config = dict(
    model='segmentation model',
    num_classes=9,
    kernel_size=7,
    beta1=0.85,
)
Rows from block 9, named by matrix and row number. Rows with one number belong to one neuron. Each number is 500 + 50 x the weight over the matrix's rms, rounded and kept within 0 to 999. All counts start at 0. Numbers have three digits each.
# fc1: MLP up (model.blocks.9.mlp.fc1.weight, 1280x320), inputs 160-319
# fc2: MLP down (model.blocks.9.mlp.fc2.weight, 320x1280, transposed), outputs 160-319
fc1.360:445433516488486488513440544513398503535468477475484514525492453561441513587520441462510505510560480525501489484553508501532478482539482479465526450454540451521508475439455544494426551476495521537536510445579478600515489576487396467528591514529515494438475470495479533416499578454508507498539550533510523526520516496465458568403513543471510505514533544527534389510459437569493442501497491489559520595519532506520461449580491448527486527487537498546516499532542516527459498471616473
fc1.361:558457426480546505523556505496542496544478464457515494489513462540569486490473533504477501420474512436528472490559588480414476592475515495573504500530496480474518480457495491451478458507491412465428580531471428456491532505436470481544510494503510508512524447498549466444418521547443460489509499521522515537500505530486463480456475530458534420513562427508532414453562503493545515461554530482547556494482479499458573567487559379581490524503476562514491524489514515465519500450457504
fc1.362:523570457531483470546516489482528485494542484492435488633543484492481587568493458465523503542533509507507488494460505502518463482478488443489473551510485492477484475546509520535524508508504505486480464529502510488529505496543559411489458487505533531486545528532490472602519501468556426546499478479532506533470545514527478573500512440522441548495480496500438527506552513497485577491435460555538457519455530502540469494502562610467531508496484513506502450495507522508488513450532504
fc1.363:584397359460609456498536580463570527512480391378462507444536502501618574536556514486539529571499516464480424530480568485431495587472460548499484447419535493497449479515515536527483497480454389499499482518506370458518502438456492514517556616502450533505494512473511397603492570501453529480489520566580500593513485506469441388419589475432501499509522432472492514552537526480579553467491501556536554562419540454542545460526533446573609541560438560562479513397515474453519553434443464
fc1.364:539473477507535581526501530519554499482513450409428517496420644434614541558573381476593595460485474420492487582482410432556483630536406584492527531577498538429489484531447486492596424635452480454615444578511355554561586521568431494620575426437544478540370425403529519519673487536553529565544495510563576383483415514402562486465506445460531522470560399552524475562389585313556466489471467696547618499395415518421581311472436559565591469582394560565624558488534461496483525587571454
fc1.365:536498560656482463528507492485506526527589582464532477536508530445486447488612439521451498459480511536469511479508510490517512518459492548549524553437480533510491540496499473529507470518511517515480450521492551535544528508494515404554430495486532465416489500488525511476482429590552462517488454470546558484506492489521501588523530497515481539585538508475481551520509495464508520508493482545506439459527516486504521439529516489502479485489486529445493509527521510491428503512530461
fc1.366:505504498526495509526490511452484524506427459497471490504495532459500513525521499516509493520493443513508506514480471495509510488513500528462482501485455504485514494505493473497457502511450493514487510511509466483486538514514490425494547483498481499470492485503489471498484494540517478538496486521487516474498519576536474521496541522458483502494511487525493516499494495536492481499486479522533478503523503495498480479487537481478522496521487491522488478512527501518468530472451513
fc1.367:533404471466468472557522436475517415533484362456538565577513585436516578450382572509446508461632465526449490515503508521616486485547471499571553518526418494343556575513579469504487465539596527470521403432526491460505487552459540386592509521614494560513459461557529524515399459464610543446517565586534568528615447565464491452526480595451462638462478521486460519454468442569617565483526518493622520567434526507482451565455561361543491484455446480441498493523477480528533461522532448
fc1.368:449542533524401548447577511472460519418545615479527496440474561544504442578606487450431544467527541542466524459502528554542531504461551473589508515517583484446538480566455441533394563469553541448610456552506422606507420366488470522584457546432491569546574507455552468428536550597520433552504537526456506485553524501434463451559455447587443501643474449411480507570412502538564489502453502562535482484497500501437564483424430504510519459506485541539451386478495456533508445454575508
fc1.369:454415421539502555498511559561518458499481456520478472466474399535515431516504528567514556478545539443404430568467462543554489555431485531476624587436486472554535480429562535498506483596486526536516555480495574516527446537576454501548612500588545481557524541552503442461430494503435450465551562435602458510558452445459527000469431595529554451450546576514505530451476492551606454529500502591557436465465505489507450503454481459447585451477414465504484538452446470472449413485468537
fc1.370:476528544504531524514482521497438514498528543496546514457535514483529470496516458532450514470503511545484538481501460473503514505485501527467472458486538479513481517473461530520474494474514502495457476523532516562537464533508503437517498516529485519470504512472492493483552538487495505485489496503509493508528496512481491527515508470513515528521516501536534425499525485519471531477455495482543464526500527448515488467514508493487498510500512486501507470562518486504482489472581483
fc1.371:511574485473528480505515480479506499493438588546505499578471536540473500422536469503554492479476604531490471441548416522534495453575478508498530482508452546506502466535534493498465480549518470502459498550455471583561569462517497433548547552444511513481520467505446521547548533464481456548485511460504526473537489551452517527527526576563476567494538518503460536546501525431488443552524488516536512620427504485462494512521563545541497497499542496448475552437523520477487565489453455
fc1.372:516550611492448454506412468494493354556588428452539456523505500390341357484530431408502520463597488467484481597516514489564556399449498501561572532461474475523422556477499516601473580539430554524415592478525572453510485549521470389516590438602599538471386561444520554432389595464566501499540474468497476446458452571401566496481485591512452592583513438500426574539489445637536446431587449625559567526573492517466486556567517579483415554492508598626415466562458504538546435444541497
fc1.373:450412461517492498528489421520561441523484511517487436516511517489491447474550497476418527439456517484482536454407457452446502535475420540556541460456496526453564406497470482553470476472483465517504489469477548479479472578481547348466470545544569478460448445423519545490452626480471572431436470441500531511520391584552448440508516563494511529517551435470527540504564493475533491503431523517514474525475520499502469487490516461486556505567519523494416549538471499469505485429519494
fc1.374:493375425451470488527504479486503538567450535490444531393486487599517485536569475464477542482516447489485508530484497475545547486429479472538477477455552484452589439507564548459555521524490412579503492509496540471558504467498470352529560505504523499490416483416514547500493454489536419463458490514541511558477425498468477408447506534500557549518555465551513494476516509522533499471440516467522496437460475409512573519501506535506441465488584516491470477541523502513490528420514408
fc1.375:455457575512562496571403516462541489460499417491448445500494500454564458532494467491474522461436638491606497343556516505450529605471540430524517435398580579553517389515457462607584418479529540560642540429483577487529492519516469267540476538482630520528434479549493511520579673391454677557427487451456544552462624637432454399540530505503523603469546518599489515523580584419471495330560454437478534597531459561513562463415605516424547474568516548559473553570453610431476478626401414
fc1.376:496491433510592530524462508509474501475552559472426464431474551449419530513576568499505540544503552496537449536548510551539496466438548473509530557529472495467524451538623512396542545540565412532519529402453469559446554461494492453491512619478471492477480502473518470535483482510474470504533430506529500464550478515508514429541501552505493501484518542454444557489494487376519560483450512580465478476520520550526477503440527429526518490478539529462523454422523499528518469494487451
fc1.377:538447485471514494503483504510514520522514485507511476451481496518469513489480500402563505511502599527461493471438501498439457543615477563455538483469495487489457480492507538506435481515503528490455517463537550507512490500471507478505485497535496504473528477524495539531467475442468516467463473500505497547489445536554520397477472435514508486497529468534488529539510504501513462506549493501548539507450487484540516524541483476482513519506465494486462528444502482519499530504479515
fc1.378:467543497492409510465431448544542528434593484467508496642512498495541489462528512544465515525486514562498505458474524465554446402507495404519552554545470535446557457527479542471549508473488525507507426557404492488476518434505534441500483572518516531532519503474449568536576587471570441503474447467470494481477580528576515465513532472537429537494518511547507533517501519522499506522504483526577516658486531494492398461529503479549470578547577468482455532453487496493469532504470474
fc1.379:539517493512513585520479515472484479483387505530493521455494529477458483546479523528554493494465479499459473559427474510496518507524460514491538492527453478460507487484480508503574505564507468524475478489459479486527538507534449454520526504560579506462434474515519544488496508536549540484487526430556490488537408524548487359480500534483457510513514442477487518503523465517531508486497482493557462530491519486482496499505447503560523494500475496526484514506527507507504502498475473
fc1.380:606580450612462500491547521495550453422359600483512517430486499581418583383591542464467440464480619490533422578379460513371408580554535503463413463523550516519434521533500566410476450563538535524480438551428594467569529543500401471454363518625533491544533489503558495616529515505456462465510576437483516400481416514574492514529410527561502598464506451496449553575502403502512543491469497462524570520401505477461602472422469576533620469545551431521376627544524480490486508448526479
fc1.381:513442511477549473557465503442487493571624535510528466386471509487504481433503425459496488530561535477522479528580471514444438471477475536495541501511489564456519507427490468507520518560468452528553430484418525635494494544497489494514542480406517502562516465464518485417593580539490518502518527484550507522490489456568471379503505506514524547565505469422534500558531515437557550444379483486526440506492468464533566481499431457532606555460406433537540550623426435476487527487565403
fc1.382:530482478550440450527524479440536475526532525503503455382522502512535471552415493477497488513548502499522491456519528474462524522549495509458555452473556540481501505548515520480526524529480503468533532486501433494514515491540472504452525478488491527508595493498493507563462452544508521496512459482477538487571544537472499483475531572517507501476522537432451541475514537536473506483523507482505481536501449475466499510563501551497494471525477495529450517539502490491488556534512487
fc1.383:518504477507499513518431451510544459539520508490474512458500527488499449478464496456506528524439527452559465459491534479491517524517506478415516426502553550493553445499477482538507506507495422557500532542444582483515523514500433448479497492507537539506505476522527537503489552475451464538454509455444538465542487553470482339536484533526475476484512570519507464508565477510456495443566467484544524480533462494486506468459523422471512501530464496532473525507464508510491514542433488
fc1.384:493486448547594492562404420444472456301476511502647471469499542508445560512549506441516531566510453435388459463512496548553498401536418560463504526587432564461478375483527504415521477487580629573453551378451449572530516522548675441528490485482425454494462473496467511475464495570563445495389489528579547523493498525513486461586461565561480533504498363472511573435534369534496498494599529594479498460403470558519464416518469442590568448495528412430459508606485500468490555476451457
fc1.385:498517517536444537526401570516547560509448410396388465532630544579544469425501611510486463466451491401492588533536568493527490524474536545491599512451475565423501395467571560545461390477456444575339372524503344579297419425448539460485435685529455505407443440523457432498418425532524470553465405583542420465505506472536505474481522744368550450531456527522429422550413400585529558527405594349459563499543499602512460490536513408546430501468552609465476431624612508602478630413586503
fc1.386:489430588548490483553453522494537525562526495478479513436505566500394515545456479476586505472504410517526506448438521466483557505519492529494486522457466510430488503491484504520556495501488465529517473458461438537515510461454534405531473484497476491458534454525520448493486533507535483525491453433496562411439526599531476467490541460454486527495530534495507510545531492481459469461498512551541475589572473482475560498549469502498462500557482526552464537606505464513483556551424523
fc1.387:499411419564479501479459503533563479604517483533540434516465501555567560506527581446551425506508451437589460526499469541508488509524499539561510445475530544389529499566519579502455500531397397553571474554556439481458485431492416501472434450452521575560536500496521513584490576522490501387481392500511482468550432520483527471458544679589648433507523472408485518483504514464493544467559541533553434492462412476400462524569511490524470470601492509504423569515552495528478534470469576
fc1.388:520550481552737539499500492487421509513505564532486431563427486691570488332647483453498448598459505476478520436464422518589449483503532619491493592525360472514493385501541470387525508571515472409533512562330506454552520603483543447697417382403629506576490395562576494473642555494475610500627499493644513473512497526614566598446485571542457509485482451548449600513445412401473499500488504458556519312456512441657528449467417433586581564395471480623499528477560466496461554407515245
fc1.389:488455504477474416521484505480541473444510384384427485498489526533463515499499439542457526495483408460451462530552495543611489461437497525491523494508462446528516461519512546622452526514424490582498531457472397549444479442453454515398474449531568453494454528512557443600452528555479497468478447486514478463474482515478476409520547569492539487466427450453512446487429526503457430457543461527483512500507485520466478479465535579511495503560425538505513554521519505481526528486428413
fc1.390:493484457485531515513514490504517507479428450487498490482506429543493449528527497500570483503502549536489497493482468504464503513478504485535507497476493532480488482500505516488451536531479505505604481539473526462516480536510461449469489505494508525520545519535541481602509526479508498501497478469479483497531460544534517464515508515467493527503493530504449540477493508541505503470459459499507507520538463450520506473519484472468545496573515518532448572503548495547503491493534472
fc1.391:480547490505495508524483496506553488487474488477438483514501479489455547478513484480454500526529467458519507541542487500463505495468494513531534530508512488480548440474484526481508523510503458482511451516515516475490462553490467385491496491522498459500519502503531505492514436453532444466503433494503543471494470542512486525476513520510486525456515493429497551516511521496501514504494483493515517481445522499501516511501463549573473484499496476525508534526509520514475488471548447
fc1.392:610506554415429507615423502404598546460393597498427575519592593293621409587322505411572405515777494572553549437739472531546458591525418482452538416470506536478435452583522381585417553549578461648498572629419521544501410632542469468608513470507475518548469356463481457527435531560507368494456616540496475396612563440468414437607506456572612595658600728476521448506567528396426550621542437614577568471377438576461484518564527572425464448484559413689432508399537546554537487702459462
fc1.393:547505496528506462537476530484476531522422557456509524465515486481503502505533507516452519593519493514444496460484505507529445506545505504444535472451524552518516510539459505491507500554486494526476510509491586527472429549509469482470478481567485525547500469551513486438543484530493469508498447536502519539482496529521406442526574472503486499498593584526450473486487455515498533520552505528503497535470571499491571428483516514443485494532523509507507446423528475531479489480501484
fc1.394:562519519491499414580596518483420524531530492509467498408442589416483606470570575499563541477458522471524475501392492508543401483379461487530484565470434558459501476537542606339413494508510469512487412510425570359520499401382471464649438624589497538515464496557579469480567532533600566519519554472534506523513541537499505477471411469537492509454518487561362312492512410525519511507509403503529508608485539511435559513450438452503542462446355544561516403527509501605462452440583436
fc1.395:501433488422513523542504483470499464522483544501485539395479489547524496536487495498461484486534536521503489469465511476444456505464507530483492511484534512471551474480509546490500506533451503526566494507542479503576477505497536417496547524425506513506458452488506477460511492500523508475498526483513526559522482502465470359486490532472520563501495487524507470484494469458534500471421466493525475503519548471477509479513431506514543478516526496531488475518452456481494525444532469
fc1.396:478519457480458426524418457444510507584633495507485460516506461541621537485624574565434552497487474522703427511294596453514490502376505552570378586498551632389599469450468629257483503528593502625443402430593553448547624464378500456547512508551673565428478435387538641410537404533518453514606580506477511473509567515456493422481455546578404470681602581524539423575564579531538574480408530530505381447574504466447544426536551455435491370579532435475464366579403430605529566561603421
fc1.397:604502414498436510560484540488476471423501596487526525483531457474401468528490526588382503499598474549482466459464501505526498456518495477479454502527529517512504542465502545539449517439531492498605473514494469484622495525502538449495482536546467505512536513426554469613478571457488436530493592586533498428533468489563472426570475568465505527596479484461483415582545465529512566469402477547540519457483512455541482487534498549462551493497525423585479462531464484489513507514547542
fc1.398:490492484530538468505496477498464529535521454463511487483480554528540548483523517536459506455488532502543518535523494530463490542451499478503494471441457531501504461557524459512464504458519453532533513469457526484485496525499513421503435582512537464489515486519465487505520602516507545469498449556507476508446528515509527501554496514445480518505520512500460517530520557417505548478527462507484543521509490482528490541463539549518554519506491506427486509472482527506491499513531475
fc1.399:566542558574526475505543478429398477456530462513490527412523459433522412609417472509580529496506479493532491504569606476502529425576490507450504427485473479476513569533500504496471442491386499483563494471466440437525516474500500422458532547470495464478561463449501485489549507511451455542409450417486572423459504590555532439372507573437509458517585492548518484495556473555484438505601528549472514447497503441438497529509595507615413513506559496491530607481435505603482588451475441
fc1.400:486503484476520461519484524473465560561458475481481487444504512496476521538544496512576473479457472524504522502496505524509536446493518592539516471479475491524506472506496508485485544492504499466547542485460521496481529474514440467513525526541497468500501468513467490511519475470548506517486513469506469545484500533569452447462534494472463447519485483569513503500509501523506501447488505479499484527486493472531513466468555496450485471499500547487431491531496535510494483581556470
fc1.401:526467413528455498540486503464444499541491508454575483502539505486364506532419508497626459514464448524488505562447590574458528423520507582520441482503547538502490498488489496492442502450508489503510503487497531520508545438482496420491490508534494485507539494505479453469481508550548504557475488528503537514468501591597443472399481514442433473493457463527489552508499504541459540478418548488445437524498499485460494496496478456438514549527527512545455500476516518464480536496436501
fc1.402:619600492445659398521457466480526472589448494515516547419508497521402536443408471513454509395568500471583505409402583535511444488559479476512423525442471483457508522480532454632364474612514535545458528557455503391512532480541478389509489495488496566542395416456540549438548524438501492489508487482517551506493529519498488351520528588510565398597440469540493513494549586534572474509450509465544525442511474525492501463466476485430605479451465531559545373502457466554496492537615539
fc2.360:508542500527453494448485511468543512552491538567511492635542469504445480506426494475492457503536481453506505478490482531481483523513457566535473522489468533498473509511502483543523518527507482529474501540532496462547469525522537492522532559519556543531533492480485523501448543489507520497464481475484482493503480492481576545526500520407552544493498507576525528499491470519423450493483488474483449626471501450512433499487495474442407512500501434459472477484503550472560510433604501
fc2.361:501448530461533475514502481522466498478530464472498498473496513540408510491460474482548506526503533512505519500544467478510552510537487484570484474512608570473499499505494428543485497502484558472506443476500524530513502473516542590425536474483475428487549499506525464502505360504455490481489464506491477550507496413537432494475470485490522512489510475459470533499453511506427476491474572494463482482556482504486490510452486541502562491534542477410476490485473571516507493504564500
fc2.362:519517540478506499478518498471529516502510517451504497606521503467511513521510490516499515491517560454501494424514478499532516503552501535546470465495457464486503495501479514515460486521455471516541504516498538500479507500485498493505499536540460499516520511539490544508503523502479556535483482505486507509526509449471538520489490533424536488473493462486519457486463472498424459492492471467486443548476492485536565459486459499492501492506581536498496498480525626502522525520627492
fc2.363:516512422463525538494530494520428464447502448534443556499493518417410523452487490472533535493505549531445483533572483432537525575489484462618540453525506472534538509555482475463556461474527566501521467477536545552530505475447500546408546558450530493575453495505483494503557409475496419431533512539487475488476485442502447481412520437628515448495561479469449565483467563507374542525528547498473569528517465488445541491463483490539539489491594561505523529519467655468437446528669528
fc2.364:461451533443612433501359536504390512513477484569404561553486516520514521498472479603481489562535479538454533479487448511469463449401534453742533496539563470563528523560497557408464549488511493422555560543570362546417551521548521430589518565457456602569486550457566527470560475465473641451549407452497388544457553469469568496462452524439475500495593514461559496523474513494093591460422423506504420620495593476541465485495370448531491540491598612425533523470600866466570503454947511
fc2.365:518499427505480504527507493507481495532508474512508502561523519514491503493460485501539516502505495496479520469540503512486540491525477507522521505502508532518509521506454508546530448466527487520514480490526526514460482501478476531545538568506483510498465497509499493466501510463504513465472532499469493435508495471493473544506489503452477492500482479543489480521508480493488469505477556490508539549515482492495495513495531512553516507486490474478508586492499496487487525536527527
fc2.366:526505513517500512473502479488464524501491560529457514502473501515508484481493525538489502461481492496486475490471497486504518478498510464536517517497482470507517490456494507500522523503481453542487514505473523503499496504494522502485508480523492486508524499526484507508494515493539488504488511508486513495545499541500498538483486521552509525471506492492524518487510508475444531506535471505484496471465522481529529508508500478512519477503524493572506509512459545510463513517534498
fc2.367:499536517539497488487517518521475502540523439440578411483476505496541473511513527446456488451387530557513468397668446479490553541586511490453476451502559534507530541486483552499527473493450449562484500500524518414428493456574450450532514502525472407512557452521568428498479392553375522473471479472499462513514453456467499572547503474503506474502503559407495559450527543474549464477517499494514500563577471493406483577513441481431452536566451381428489460517466458515482524564406511
fc2.368:489440421459462469534540481536462536559500457525465470568490576505405524485510528511429522576511371541483598488446492455494504510443425490673459444500468537503551542424502454463535516494438541498463518504442541521501404540392543484454540524485540600528547552552536503523535467446538548465486439609510446445516572588505462425609525458394502478472531479524530468457388510476084504479391499453490389578472541399438551514502516553535461500536588422472522525523604911367542501548857537
fc2.369:529521471482503544465480471481555465472502445460469633425442400475442532565450480504492528536526434524461443503458508507483572536456460501515534545507572534525498525522480501539480467541504450486466560501540512491558547480487546443474436478530479461424505593404495442550501540449485489486498458519521483544466484473464460420475478554567504537478548426441489504520504484475401491507588418509520545490470494504513458469477496482542517502534545498405478514523541622548502488476612592
fc2.370:502486486471506524472495503509494491521474487542513460514486515512457500457502510506493474536546514492500508499498487482502463510502506487563493503524545522518521520516481501514501504488490505498494508484486477527512494496490558534497518513497494490525515521509501489504491520486496499480510473497491464493516528466518489525505512482467476496521510489485532480514511518519437495477506491486498511499485515483482485491512482524511505513484523495500493504500491562488500530490563511
fc2.371:492553535478514498527455485512436479500498481481472493583517516537516513457501488541431487539538563508523541556482505504511478481486508528551465483507437506518490499476500493489520491464473474497506511472451479505534489519511543516519509565496503541512514456526502529503512550545556478519515521499523493464486522438512472510536458484420485512506514527481500512513491517506337439480418512487498529604498514514509450504526478497526414514484518486504492544512504631482530511520654481
fc2.372:502575602462588578454486484440572626607507561510596446483459453519520466467539516480509436514461536458575489602470491513505471460592513470457476548473524497430430524432532464488469544595521368639422574461402473480495495474531350510497388498548536492538441442633415552539474511610453449494435425474507492542599421474470590534474503648504545546434510560488529483466501486489467520558484405553449479513475487492572527524520543408521536434490517479510438443483521558508531556508568488
fc2.373:480486439537493485509532484476476446422482480466461593406507458459500500484512495481514518524430539544460457458600516464508568531473464533496546513503515562537522507492522483488531466478514536512510521492526546491472511498479424461457494483514464491454489501554459457524493519482563486484505507575484514462497514565512459495487516493506513434536508411539519507522538517470455526553566520539522508493465479557501515473486531458562509480523503535546499455511488565498484455547547497
fc2.374:520545445468486516528514470494473486500523408564498494411520514512456501505405490436446504528528532480475487542421459466486431501476494534507580526494491510511451508499474503505436515503537551475453519526501499542538519488500550527508519504517515551451327472506533469479466464493445410551481424501523444549461529466531433471494505525466494538540490386395564516512495484504488580462540514486537450539490524504486475431500515499626495549489453523432531503484569460442488517455492510
fc2.375:536368396543433439536507524498391485486446546543517527347583476374429503485555503506501596613345561534432489576538499551467567603519517457628531493459543597530550523485476509480584391547490526430561463464580598552406526451504501528559551291522502411438431381554541449448604548521508547459513496533463515514497569466468445562518507424631466561594513468586508559545401549509245417669462553497435444517555498581564484439480438509427659501542638471555514570531470775474513417639817452
fc2.376:548482451522446505486537459544546504519478492546465435503503548513482502467547445556482531587438508420481537526466525515480523539489490453586555463467512449513511512503468565446467471509525527481509486478519469523455448478476509462519547532515462538509490494509497545457526477445550549468496461519525500456467506425449478520460485485456453531530488478508483505542457457521368478530411507472447480508543583523498434487507452509521518441517574453451558623541477606496525506522624494
fc2.377:511490457475472493510526485507505487463537525534435584526487497492553534531552473552458554501506599524469491542582495480499593540473487552487516476492532496501501507528497439482498476513462516539544531480557494487558479492499445440451528482471500362475548564461502499522520493512408534452513525497476494545450514445520456532479521469522468493521544453512495496499503480523453479465574484498497488483497492515470454490483485501455523502529515536435510543502569550515476432508528527
fc2.378:467531538479530565504479455515500547503496418522515473632472486474504522555501515519518467561499609461505506503553492511508505509524506575510417488494449464495460521508509473580487540515483508473517503522473503494463492520480472543465475562518511595489524512474501493529527582510438526453505474469494507564444509434534483451532539521354516495466523514484568500510531472512390450486515473484524427502519526477518299534506465512570305551493527530451517507482605616501504495434636497
fc2.379:479482443534511505506472512475452601511492460478421650463496505503462509489507499467497495498380498492471513534457530472500527531454508498584557527489521491525529470521474524480542530495509520499522527501500521511468530506487407394474451425496492457527507386511451491511482491460361502502500518490512522496479492559492505483465523469513463511513541524516454523480442487470417519507504459461495417477481523506502514543515422513519520505525558503485504484484515607490470512637602466
fc2.380:394471587432580502517508491529558471543536643368576463436458493575635388499558569516528460484398609573517493574582558475443460481536495457439460480541505641467487509496595448536494486521460415483483472509421468477589529493555416596504479532477629461460445391480496495566480578553518486631465486352516500512543469500545525522544501532568583588495528483513528510515593517482429509488505506477486529486485495505497554540501563452452675523561506437396433421526643599483526546462604466
fc2.381:424506532503586510467521516461475515486483496461518518495478477515484506511426535489455449377570537511536510494581518525526498468528502461541533495487517507479529508434528582496482503524536505537498490538493491530574553487451457498471510465458534544514551474471495555491555471489318410474520489500495484445498449471498493411560480463567514456466563519432453452505457519544370541512503490539512490484521505464468560490476538456569456559499553537422494409509539605494418476515658481
fc2.382:525501503466497501517464494498507469494547477510463498385488505499514533507539547494522494540527476524488503489497524501461497476452488488544488493482532515537528488533495452538474520508487515527519497513460527559494515513536529500497510521469527515507548532472487515482493465445505521527522504496506476513504495529500469502512491494495485491519484478511506507494499506498491495440482498498497497480512504461496544475507478521480554498531475487488506492501487499483500473488469524
fc2.383:535450488505520465501474487463470509538541503506540503357506468506513510494510522512489515475465562551516510498505519500472530524541501470542492518522568568514511532537470466495532463519512502501519521512502517489447518499492486459524485446518501497467424483525466491526510490509530556476488488474496485465517523459505495508496507515545482525528503490472503490526456526507423501549492480474484544527499502500462482506507465477521509491501519495555500491530455594467491488512612471
fc2.384:471518517645479529456510503466500568511399565490569447536498492523504469463477525517554501568500525468538534528638517497457520492545536473562573536510457449493548484541486557429502515529603480504409513486463441526498515497487255426459490526411509647541453460545348584528518420421448590474476494564481493421492523488522571453493521487520517507458563526575473433503488466479279531637499453512476500509511588519503403546503473488493546473459626525539483539532500707507473524564791379
fc2.385:477531456450479530500588535543478459302423557336489582522526482445516530483457488450603521538463463542495477528597560396495499463491496533582535448562514568490666489473627446445453473590478596502502444493525593355563423476485552563474512364385464473578633539412468510463554518522422424406558507645509441461514511449507540457415445341478474397438892484487425505503532479537014459705556573573476533410545428532399616395474566464538494523467893539343475479487508871567342429576945523
fc2.386:505538487518512518459504546466511413434462585449436614482470491508496489483499509479467491480524531539460454464419478463490501483474533541525516490492473535541514439473492487536534493508438455544521530545530515491488467507511533439530415442532487425492554431508588542495525524548559481572492586533477524439484471526480495527488513491511508472461494490548505503534476513527508489508520428533528493517456488515533497476503489451450520467494512528545513443476473539508527486508522510
fc2.387:459471495501467478501519477513440428467556485565422524481517516486464541508531517472521519604572431442428438428539484486486528529428513626562442495493471519555482418524477492617545504510477551447442511510493482540513481541469585451472546539528508531487491599501542482491491447414540501549506509458490524469406485542560427534492507540396523530519478431499496510487465509459441501480424503485502418447499524404516496446502412558489497496577496524500509509451550556477516494522572480
fc2.388:384592590480599506501574495524492414551512571359498487548476488479440562457666492504580557497449531534539597649678586491513476472511456461612461458391466427477469568358466642393442469524454458544461449469508456487517462445525504534466512500486545547549342614638480586470540465468431426495502496471584468510397453434447568553662396413415522588498591513487579505509549468494142335490397493525383461522553504554487437533455549432595497542443562365375517591564618823474504531438919395
fc2.389:502528500474493470481534521472484459438533532501462548514464506451512508512564535450455476507488517477501479590616477484544519473485494475559530494491477443501512457472527485454568463481500498525484494503457541514557490452451549518497487440455489394547495517513516536545563520487503423487545601564481536390522501540515485520508483475505491488495549490524480494523512531503344478538535514542493518465520491522476572510513512430504502488492585519560531481518422649524423471552642510
fc2.390:522507504507554503490515515498516532464505533458492508495474504460412468535342528541444473515451505530492486471480485516492472512518500521529463521495517560495472502463492504492551497503504468504488517522457511478488529532527491513504479461507486504466497446546505502488475337481536532544504471529485525481534507477487511535494513513498513506497514490557525526486475523479435464489510459482507469494479520535499492481497495497386555511534531528489449486494467600503549520533632484
fc2.391:501493514555488467527473490513476480521516563506520513506506484502518459500485533478512498504456497512527496480584490482511464465507484462460520499478473504490472551514539525465495508520452467474533552494513531461524534503482413511521473544501526476489467559510543456514479510487532447490459502474526459561520505556500476519547507547451576506485479454519534477458575523489527514507533475508501536545438507516503520503509538500546524528470454504518459487497532472500514512463487510
fc2.392:435440363460554502459591536509496557421491464442447617527519494480425475430632465534369519472329623503438570595736589536464482562458544363801513572556467518614526521462486539467602419448599570573537478504514618472485429490369403463508571522449466615466542457530503519435699518557324584401521596469331516365414544468469543483558568428407410431554684627713316504560538443466143554762520535494487446473525500562501451498456475500633533522539759460451525552591527861439380442632891430
fc2.393:502528481509478491447469541474476505460585490468464633526464464507494492506498459498515522449508460534464498470479468507506521475460518531521486542489525462544520480493520517479487509518503461515493487524487512503480456529541524474486490573459497489514508496461542501518537527500486430486515515456429481484507507506500527477484499491467481534486582512500478510477541494484401490582499480532523484485475482508446497442507545459458461485523551497489520466490528622496422509480671492
fc2.394:486467459543522529530550518507554514465452383493414492440575490530444470580494535501507507503449585501498564534401478518555505458411516479515632479461614466519494509440522514524649473529621487510524497515512501419529461417498465453383545404560492604499641479428401474590451456549387473549563598436509492320493501576466630436410486514589576467521512504514461510517541482518450548462524507550514548381509489520507498545515513480653610515512469498565448551500399503528547509553510534
fc2.395:509498454458511522515488487510492496522529445507491502354533503473430486482482466471479488484493490515505501506473512495487508492500471502539533474515525486492496500499475479483450478497506506522446511520505516529496506478500523511516506507509522508511418495508510526471507472484427514496500466475515481566496487439485506466476503490522475511539499442490529499494477511483444535497499518524489463513501490507486466434486533498561526534508505449427514514499508529456453512501558526
fc2.396:515479529446476497501521506478520469483499512569598427392496448522549495505563514480538487504576567467486515545417459501501424533540500483382486453499473530530469552471524494542499485444449500467483523467484511461496514490497493651506456523426519533464358434518563551504503516508440407526421445514522479573476519433524444142545508500495482556526445529472490450503561538488753508447477521539488525492447489516480437548491507476538496485481351593494468553483520267459535512591221478
fc2.397:551475542462510540429538477448497583573472520539518459480497501545492482513598513610526474488473461458562476483472468524477570512547513460636479548489502452478464523528501478483529467532435465578537540500484484441487456473528474459517511498548504440513517483522415564484514539566526576480450461503456503474539471488498545491535476565453485507532549532581506467420451453475291433549447442480509497491497538456492533515496487505405571525486606527496496510453491743522495504518756457
fc2.398:525505448503467491517535498521476471478471485532447486457505514525477496472516497517514558498443514516477535639471504501496551537492480466527515515499475526511533474503455501497535473485478496480539486466505507533469474486472477468493509500470465442472452472526506509474512485516548466453522505494481497528512572510482473515482468477483434524538475501574477509533482483502423492544498508491525476525529551526522455532510416542513595467494533461496529580544472543492539508525570477
fc2.399:537462474553544534437487545445483461564497487587513500435500483496549483428487495398506471482553346518511505517480553439516515489484486555581534542484511510486530473490471443569506533430503498514476549498463511512492514522486484463532480470461491532491525478503463555481512540537508527504508505545470475470597514525500510471478533511455559535496580443593473500477509519485261525601541403480527538516451580468367539474522480489579522416532587454456452443575460684513460533440774492
fc2.400:475490533452544516491510540507471484475528553494435536515502491483564536510503500567538520504501544501485465531503470515519488467511536526544487512478483503504499499482515479559472545478517481520434497533524448512469501518565524510450494512529503493518528503509473503506499469479443528529535472473487485590517470462497511538523532501483535473495520528487498545490482504505387486513481489506504472470475527498492457539514484505431488488501552505463507467513523582513520507437614508
fc2.401:497532536520502571443539509480550481490517561485469489501462540508546539528614537561529473459548498474469466543544504518506539488470515481652494505484486501521501500524447515519564502443419481479438518493505453527513462489491500436484497612472519413571544476529519526497482546481477531522473534414489477446504502451533563535495497450463501497534523582602496473512467536484344516520468445465501446579463566506501455578521414487472491478527566450591499476522508674540508534455654510
fc2.402:500522483473536535439565504473544561518451579503447566423368461487518514537421490566504426585402601494490501436488474481434542484439567531555438526503560414525558433508528517430563531504476437574524554491393480462556454549446473410380483465473507476430503568582457486537554535538521641485525544475490552484507527535537520507517515463566489431538547502617515486515482632469334476466523409529471517676429541514496534539510456489412634491500568482416499467462467673528475547499722449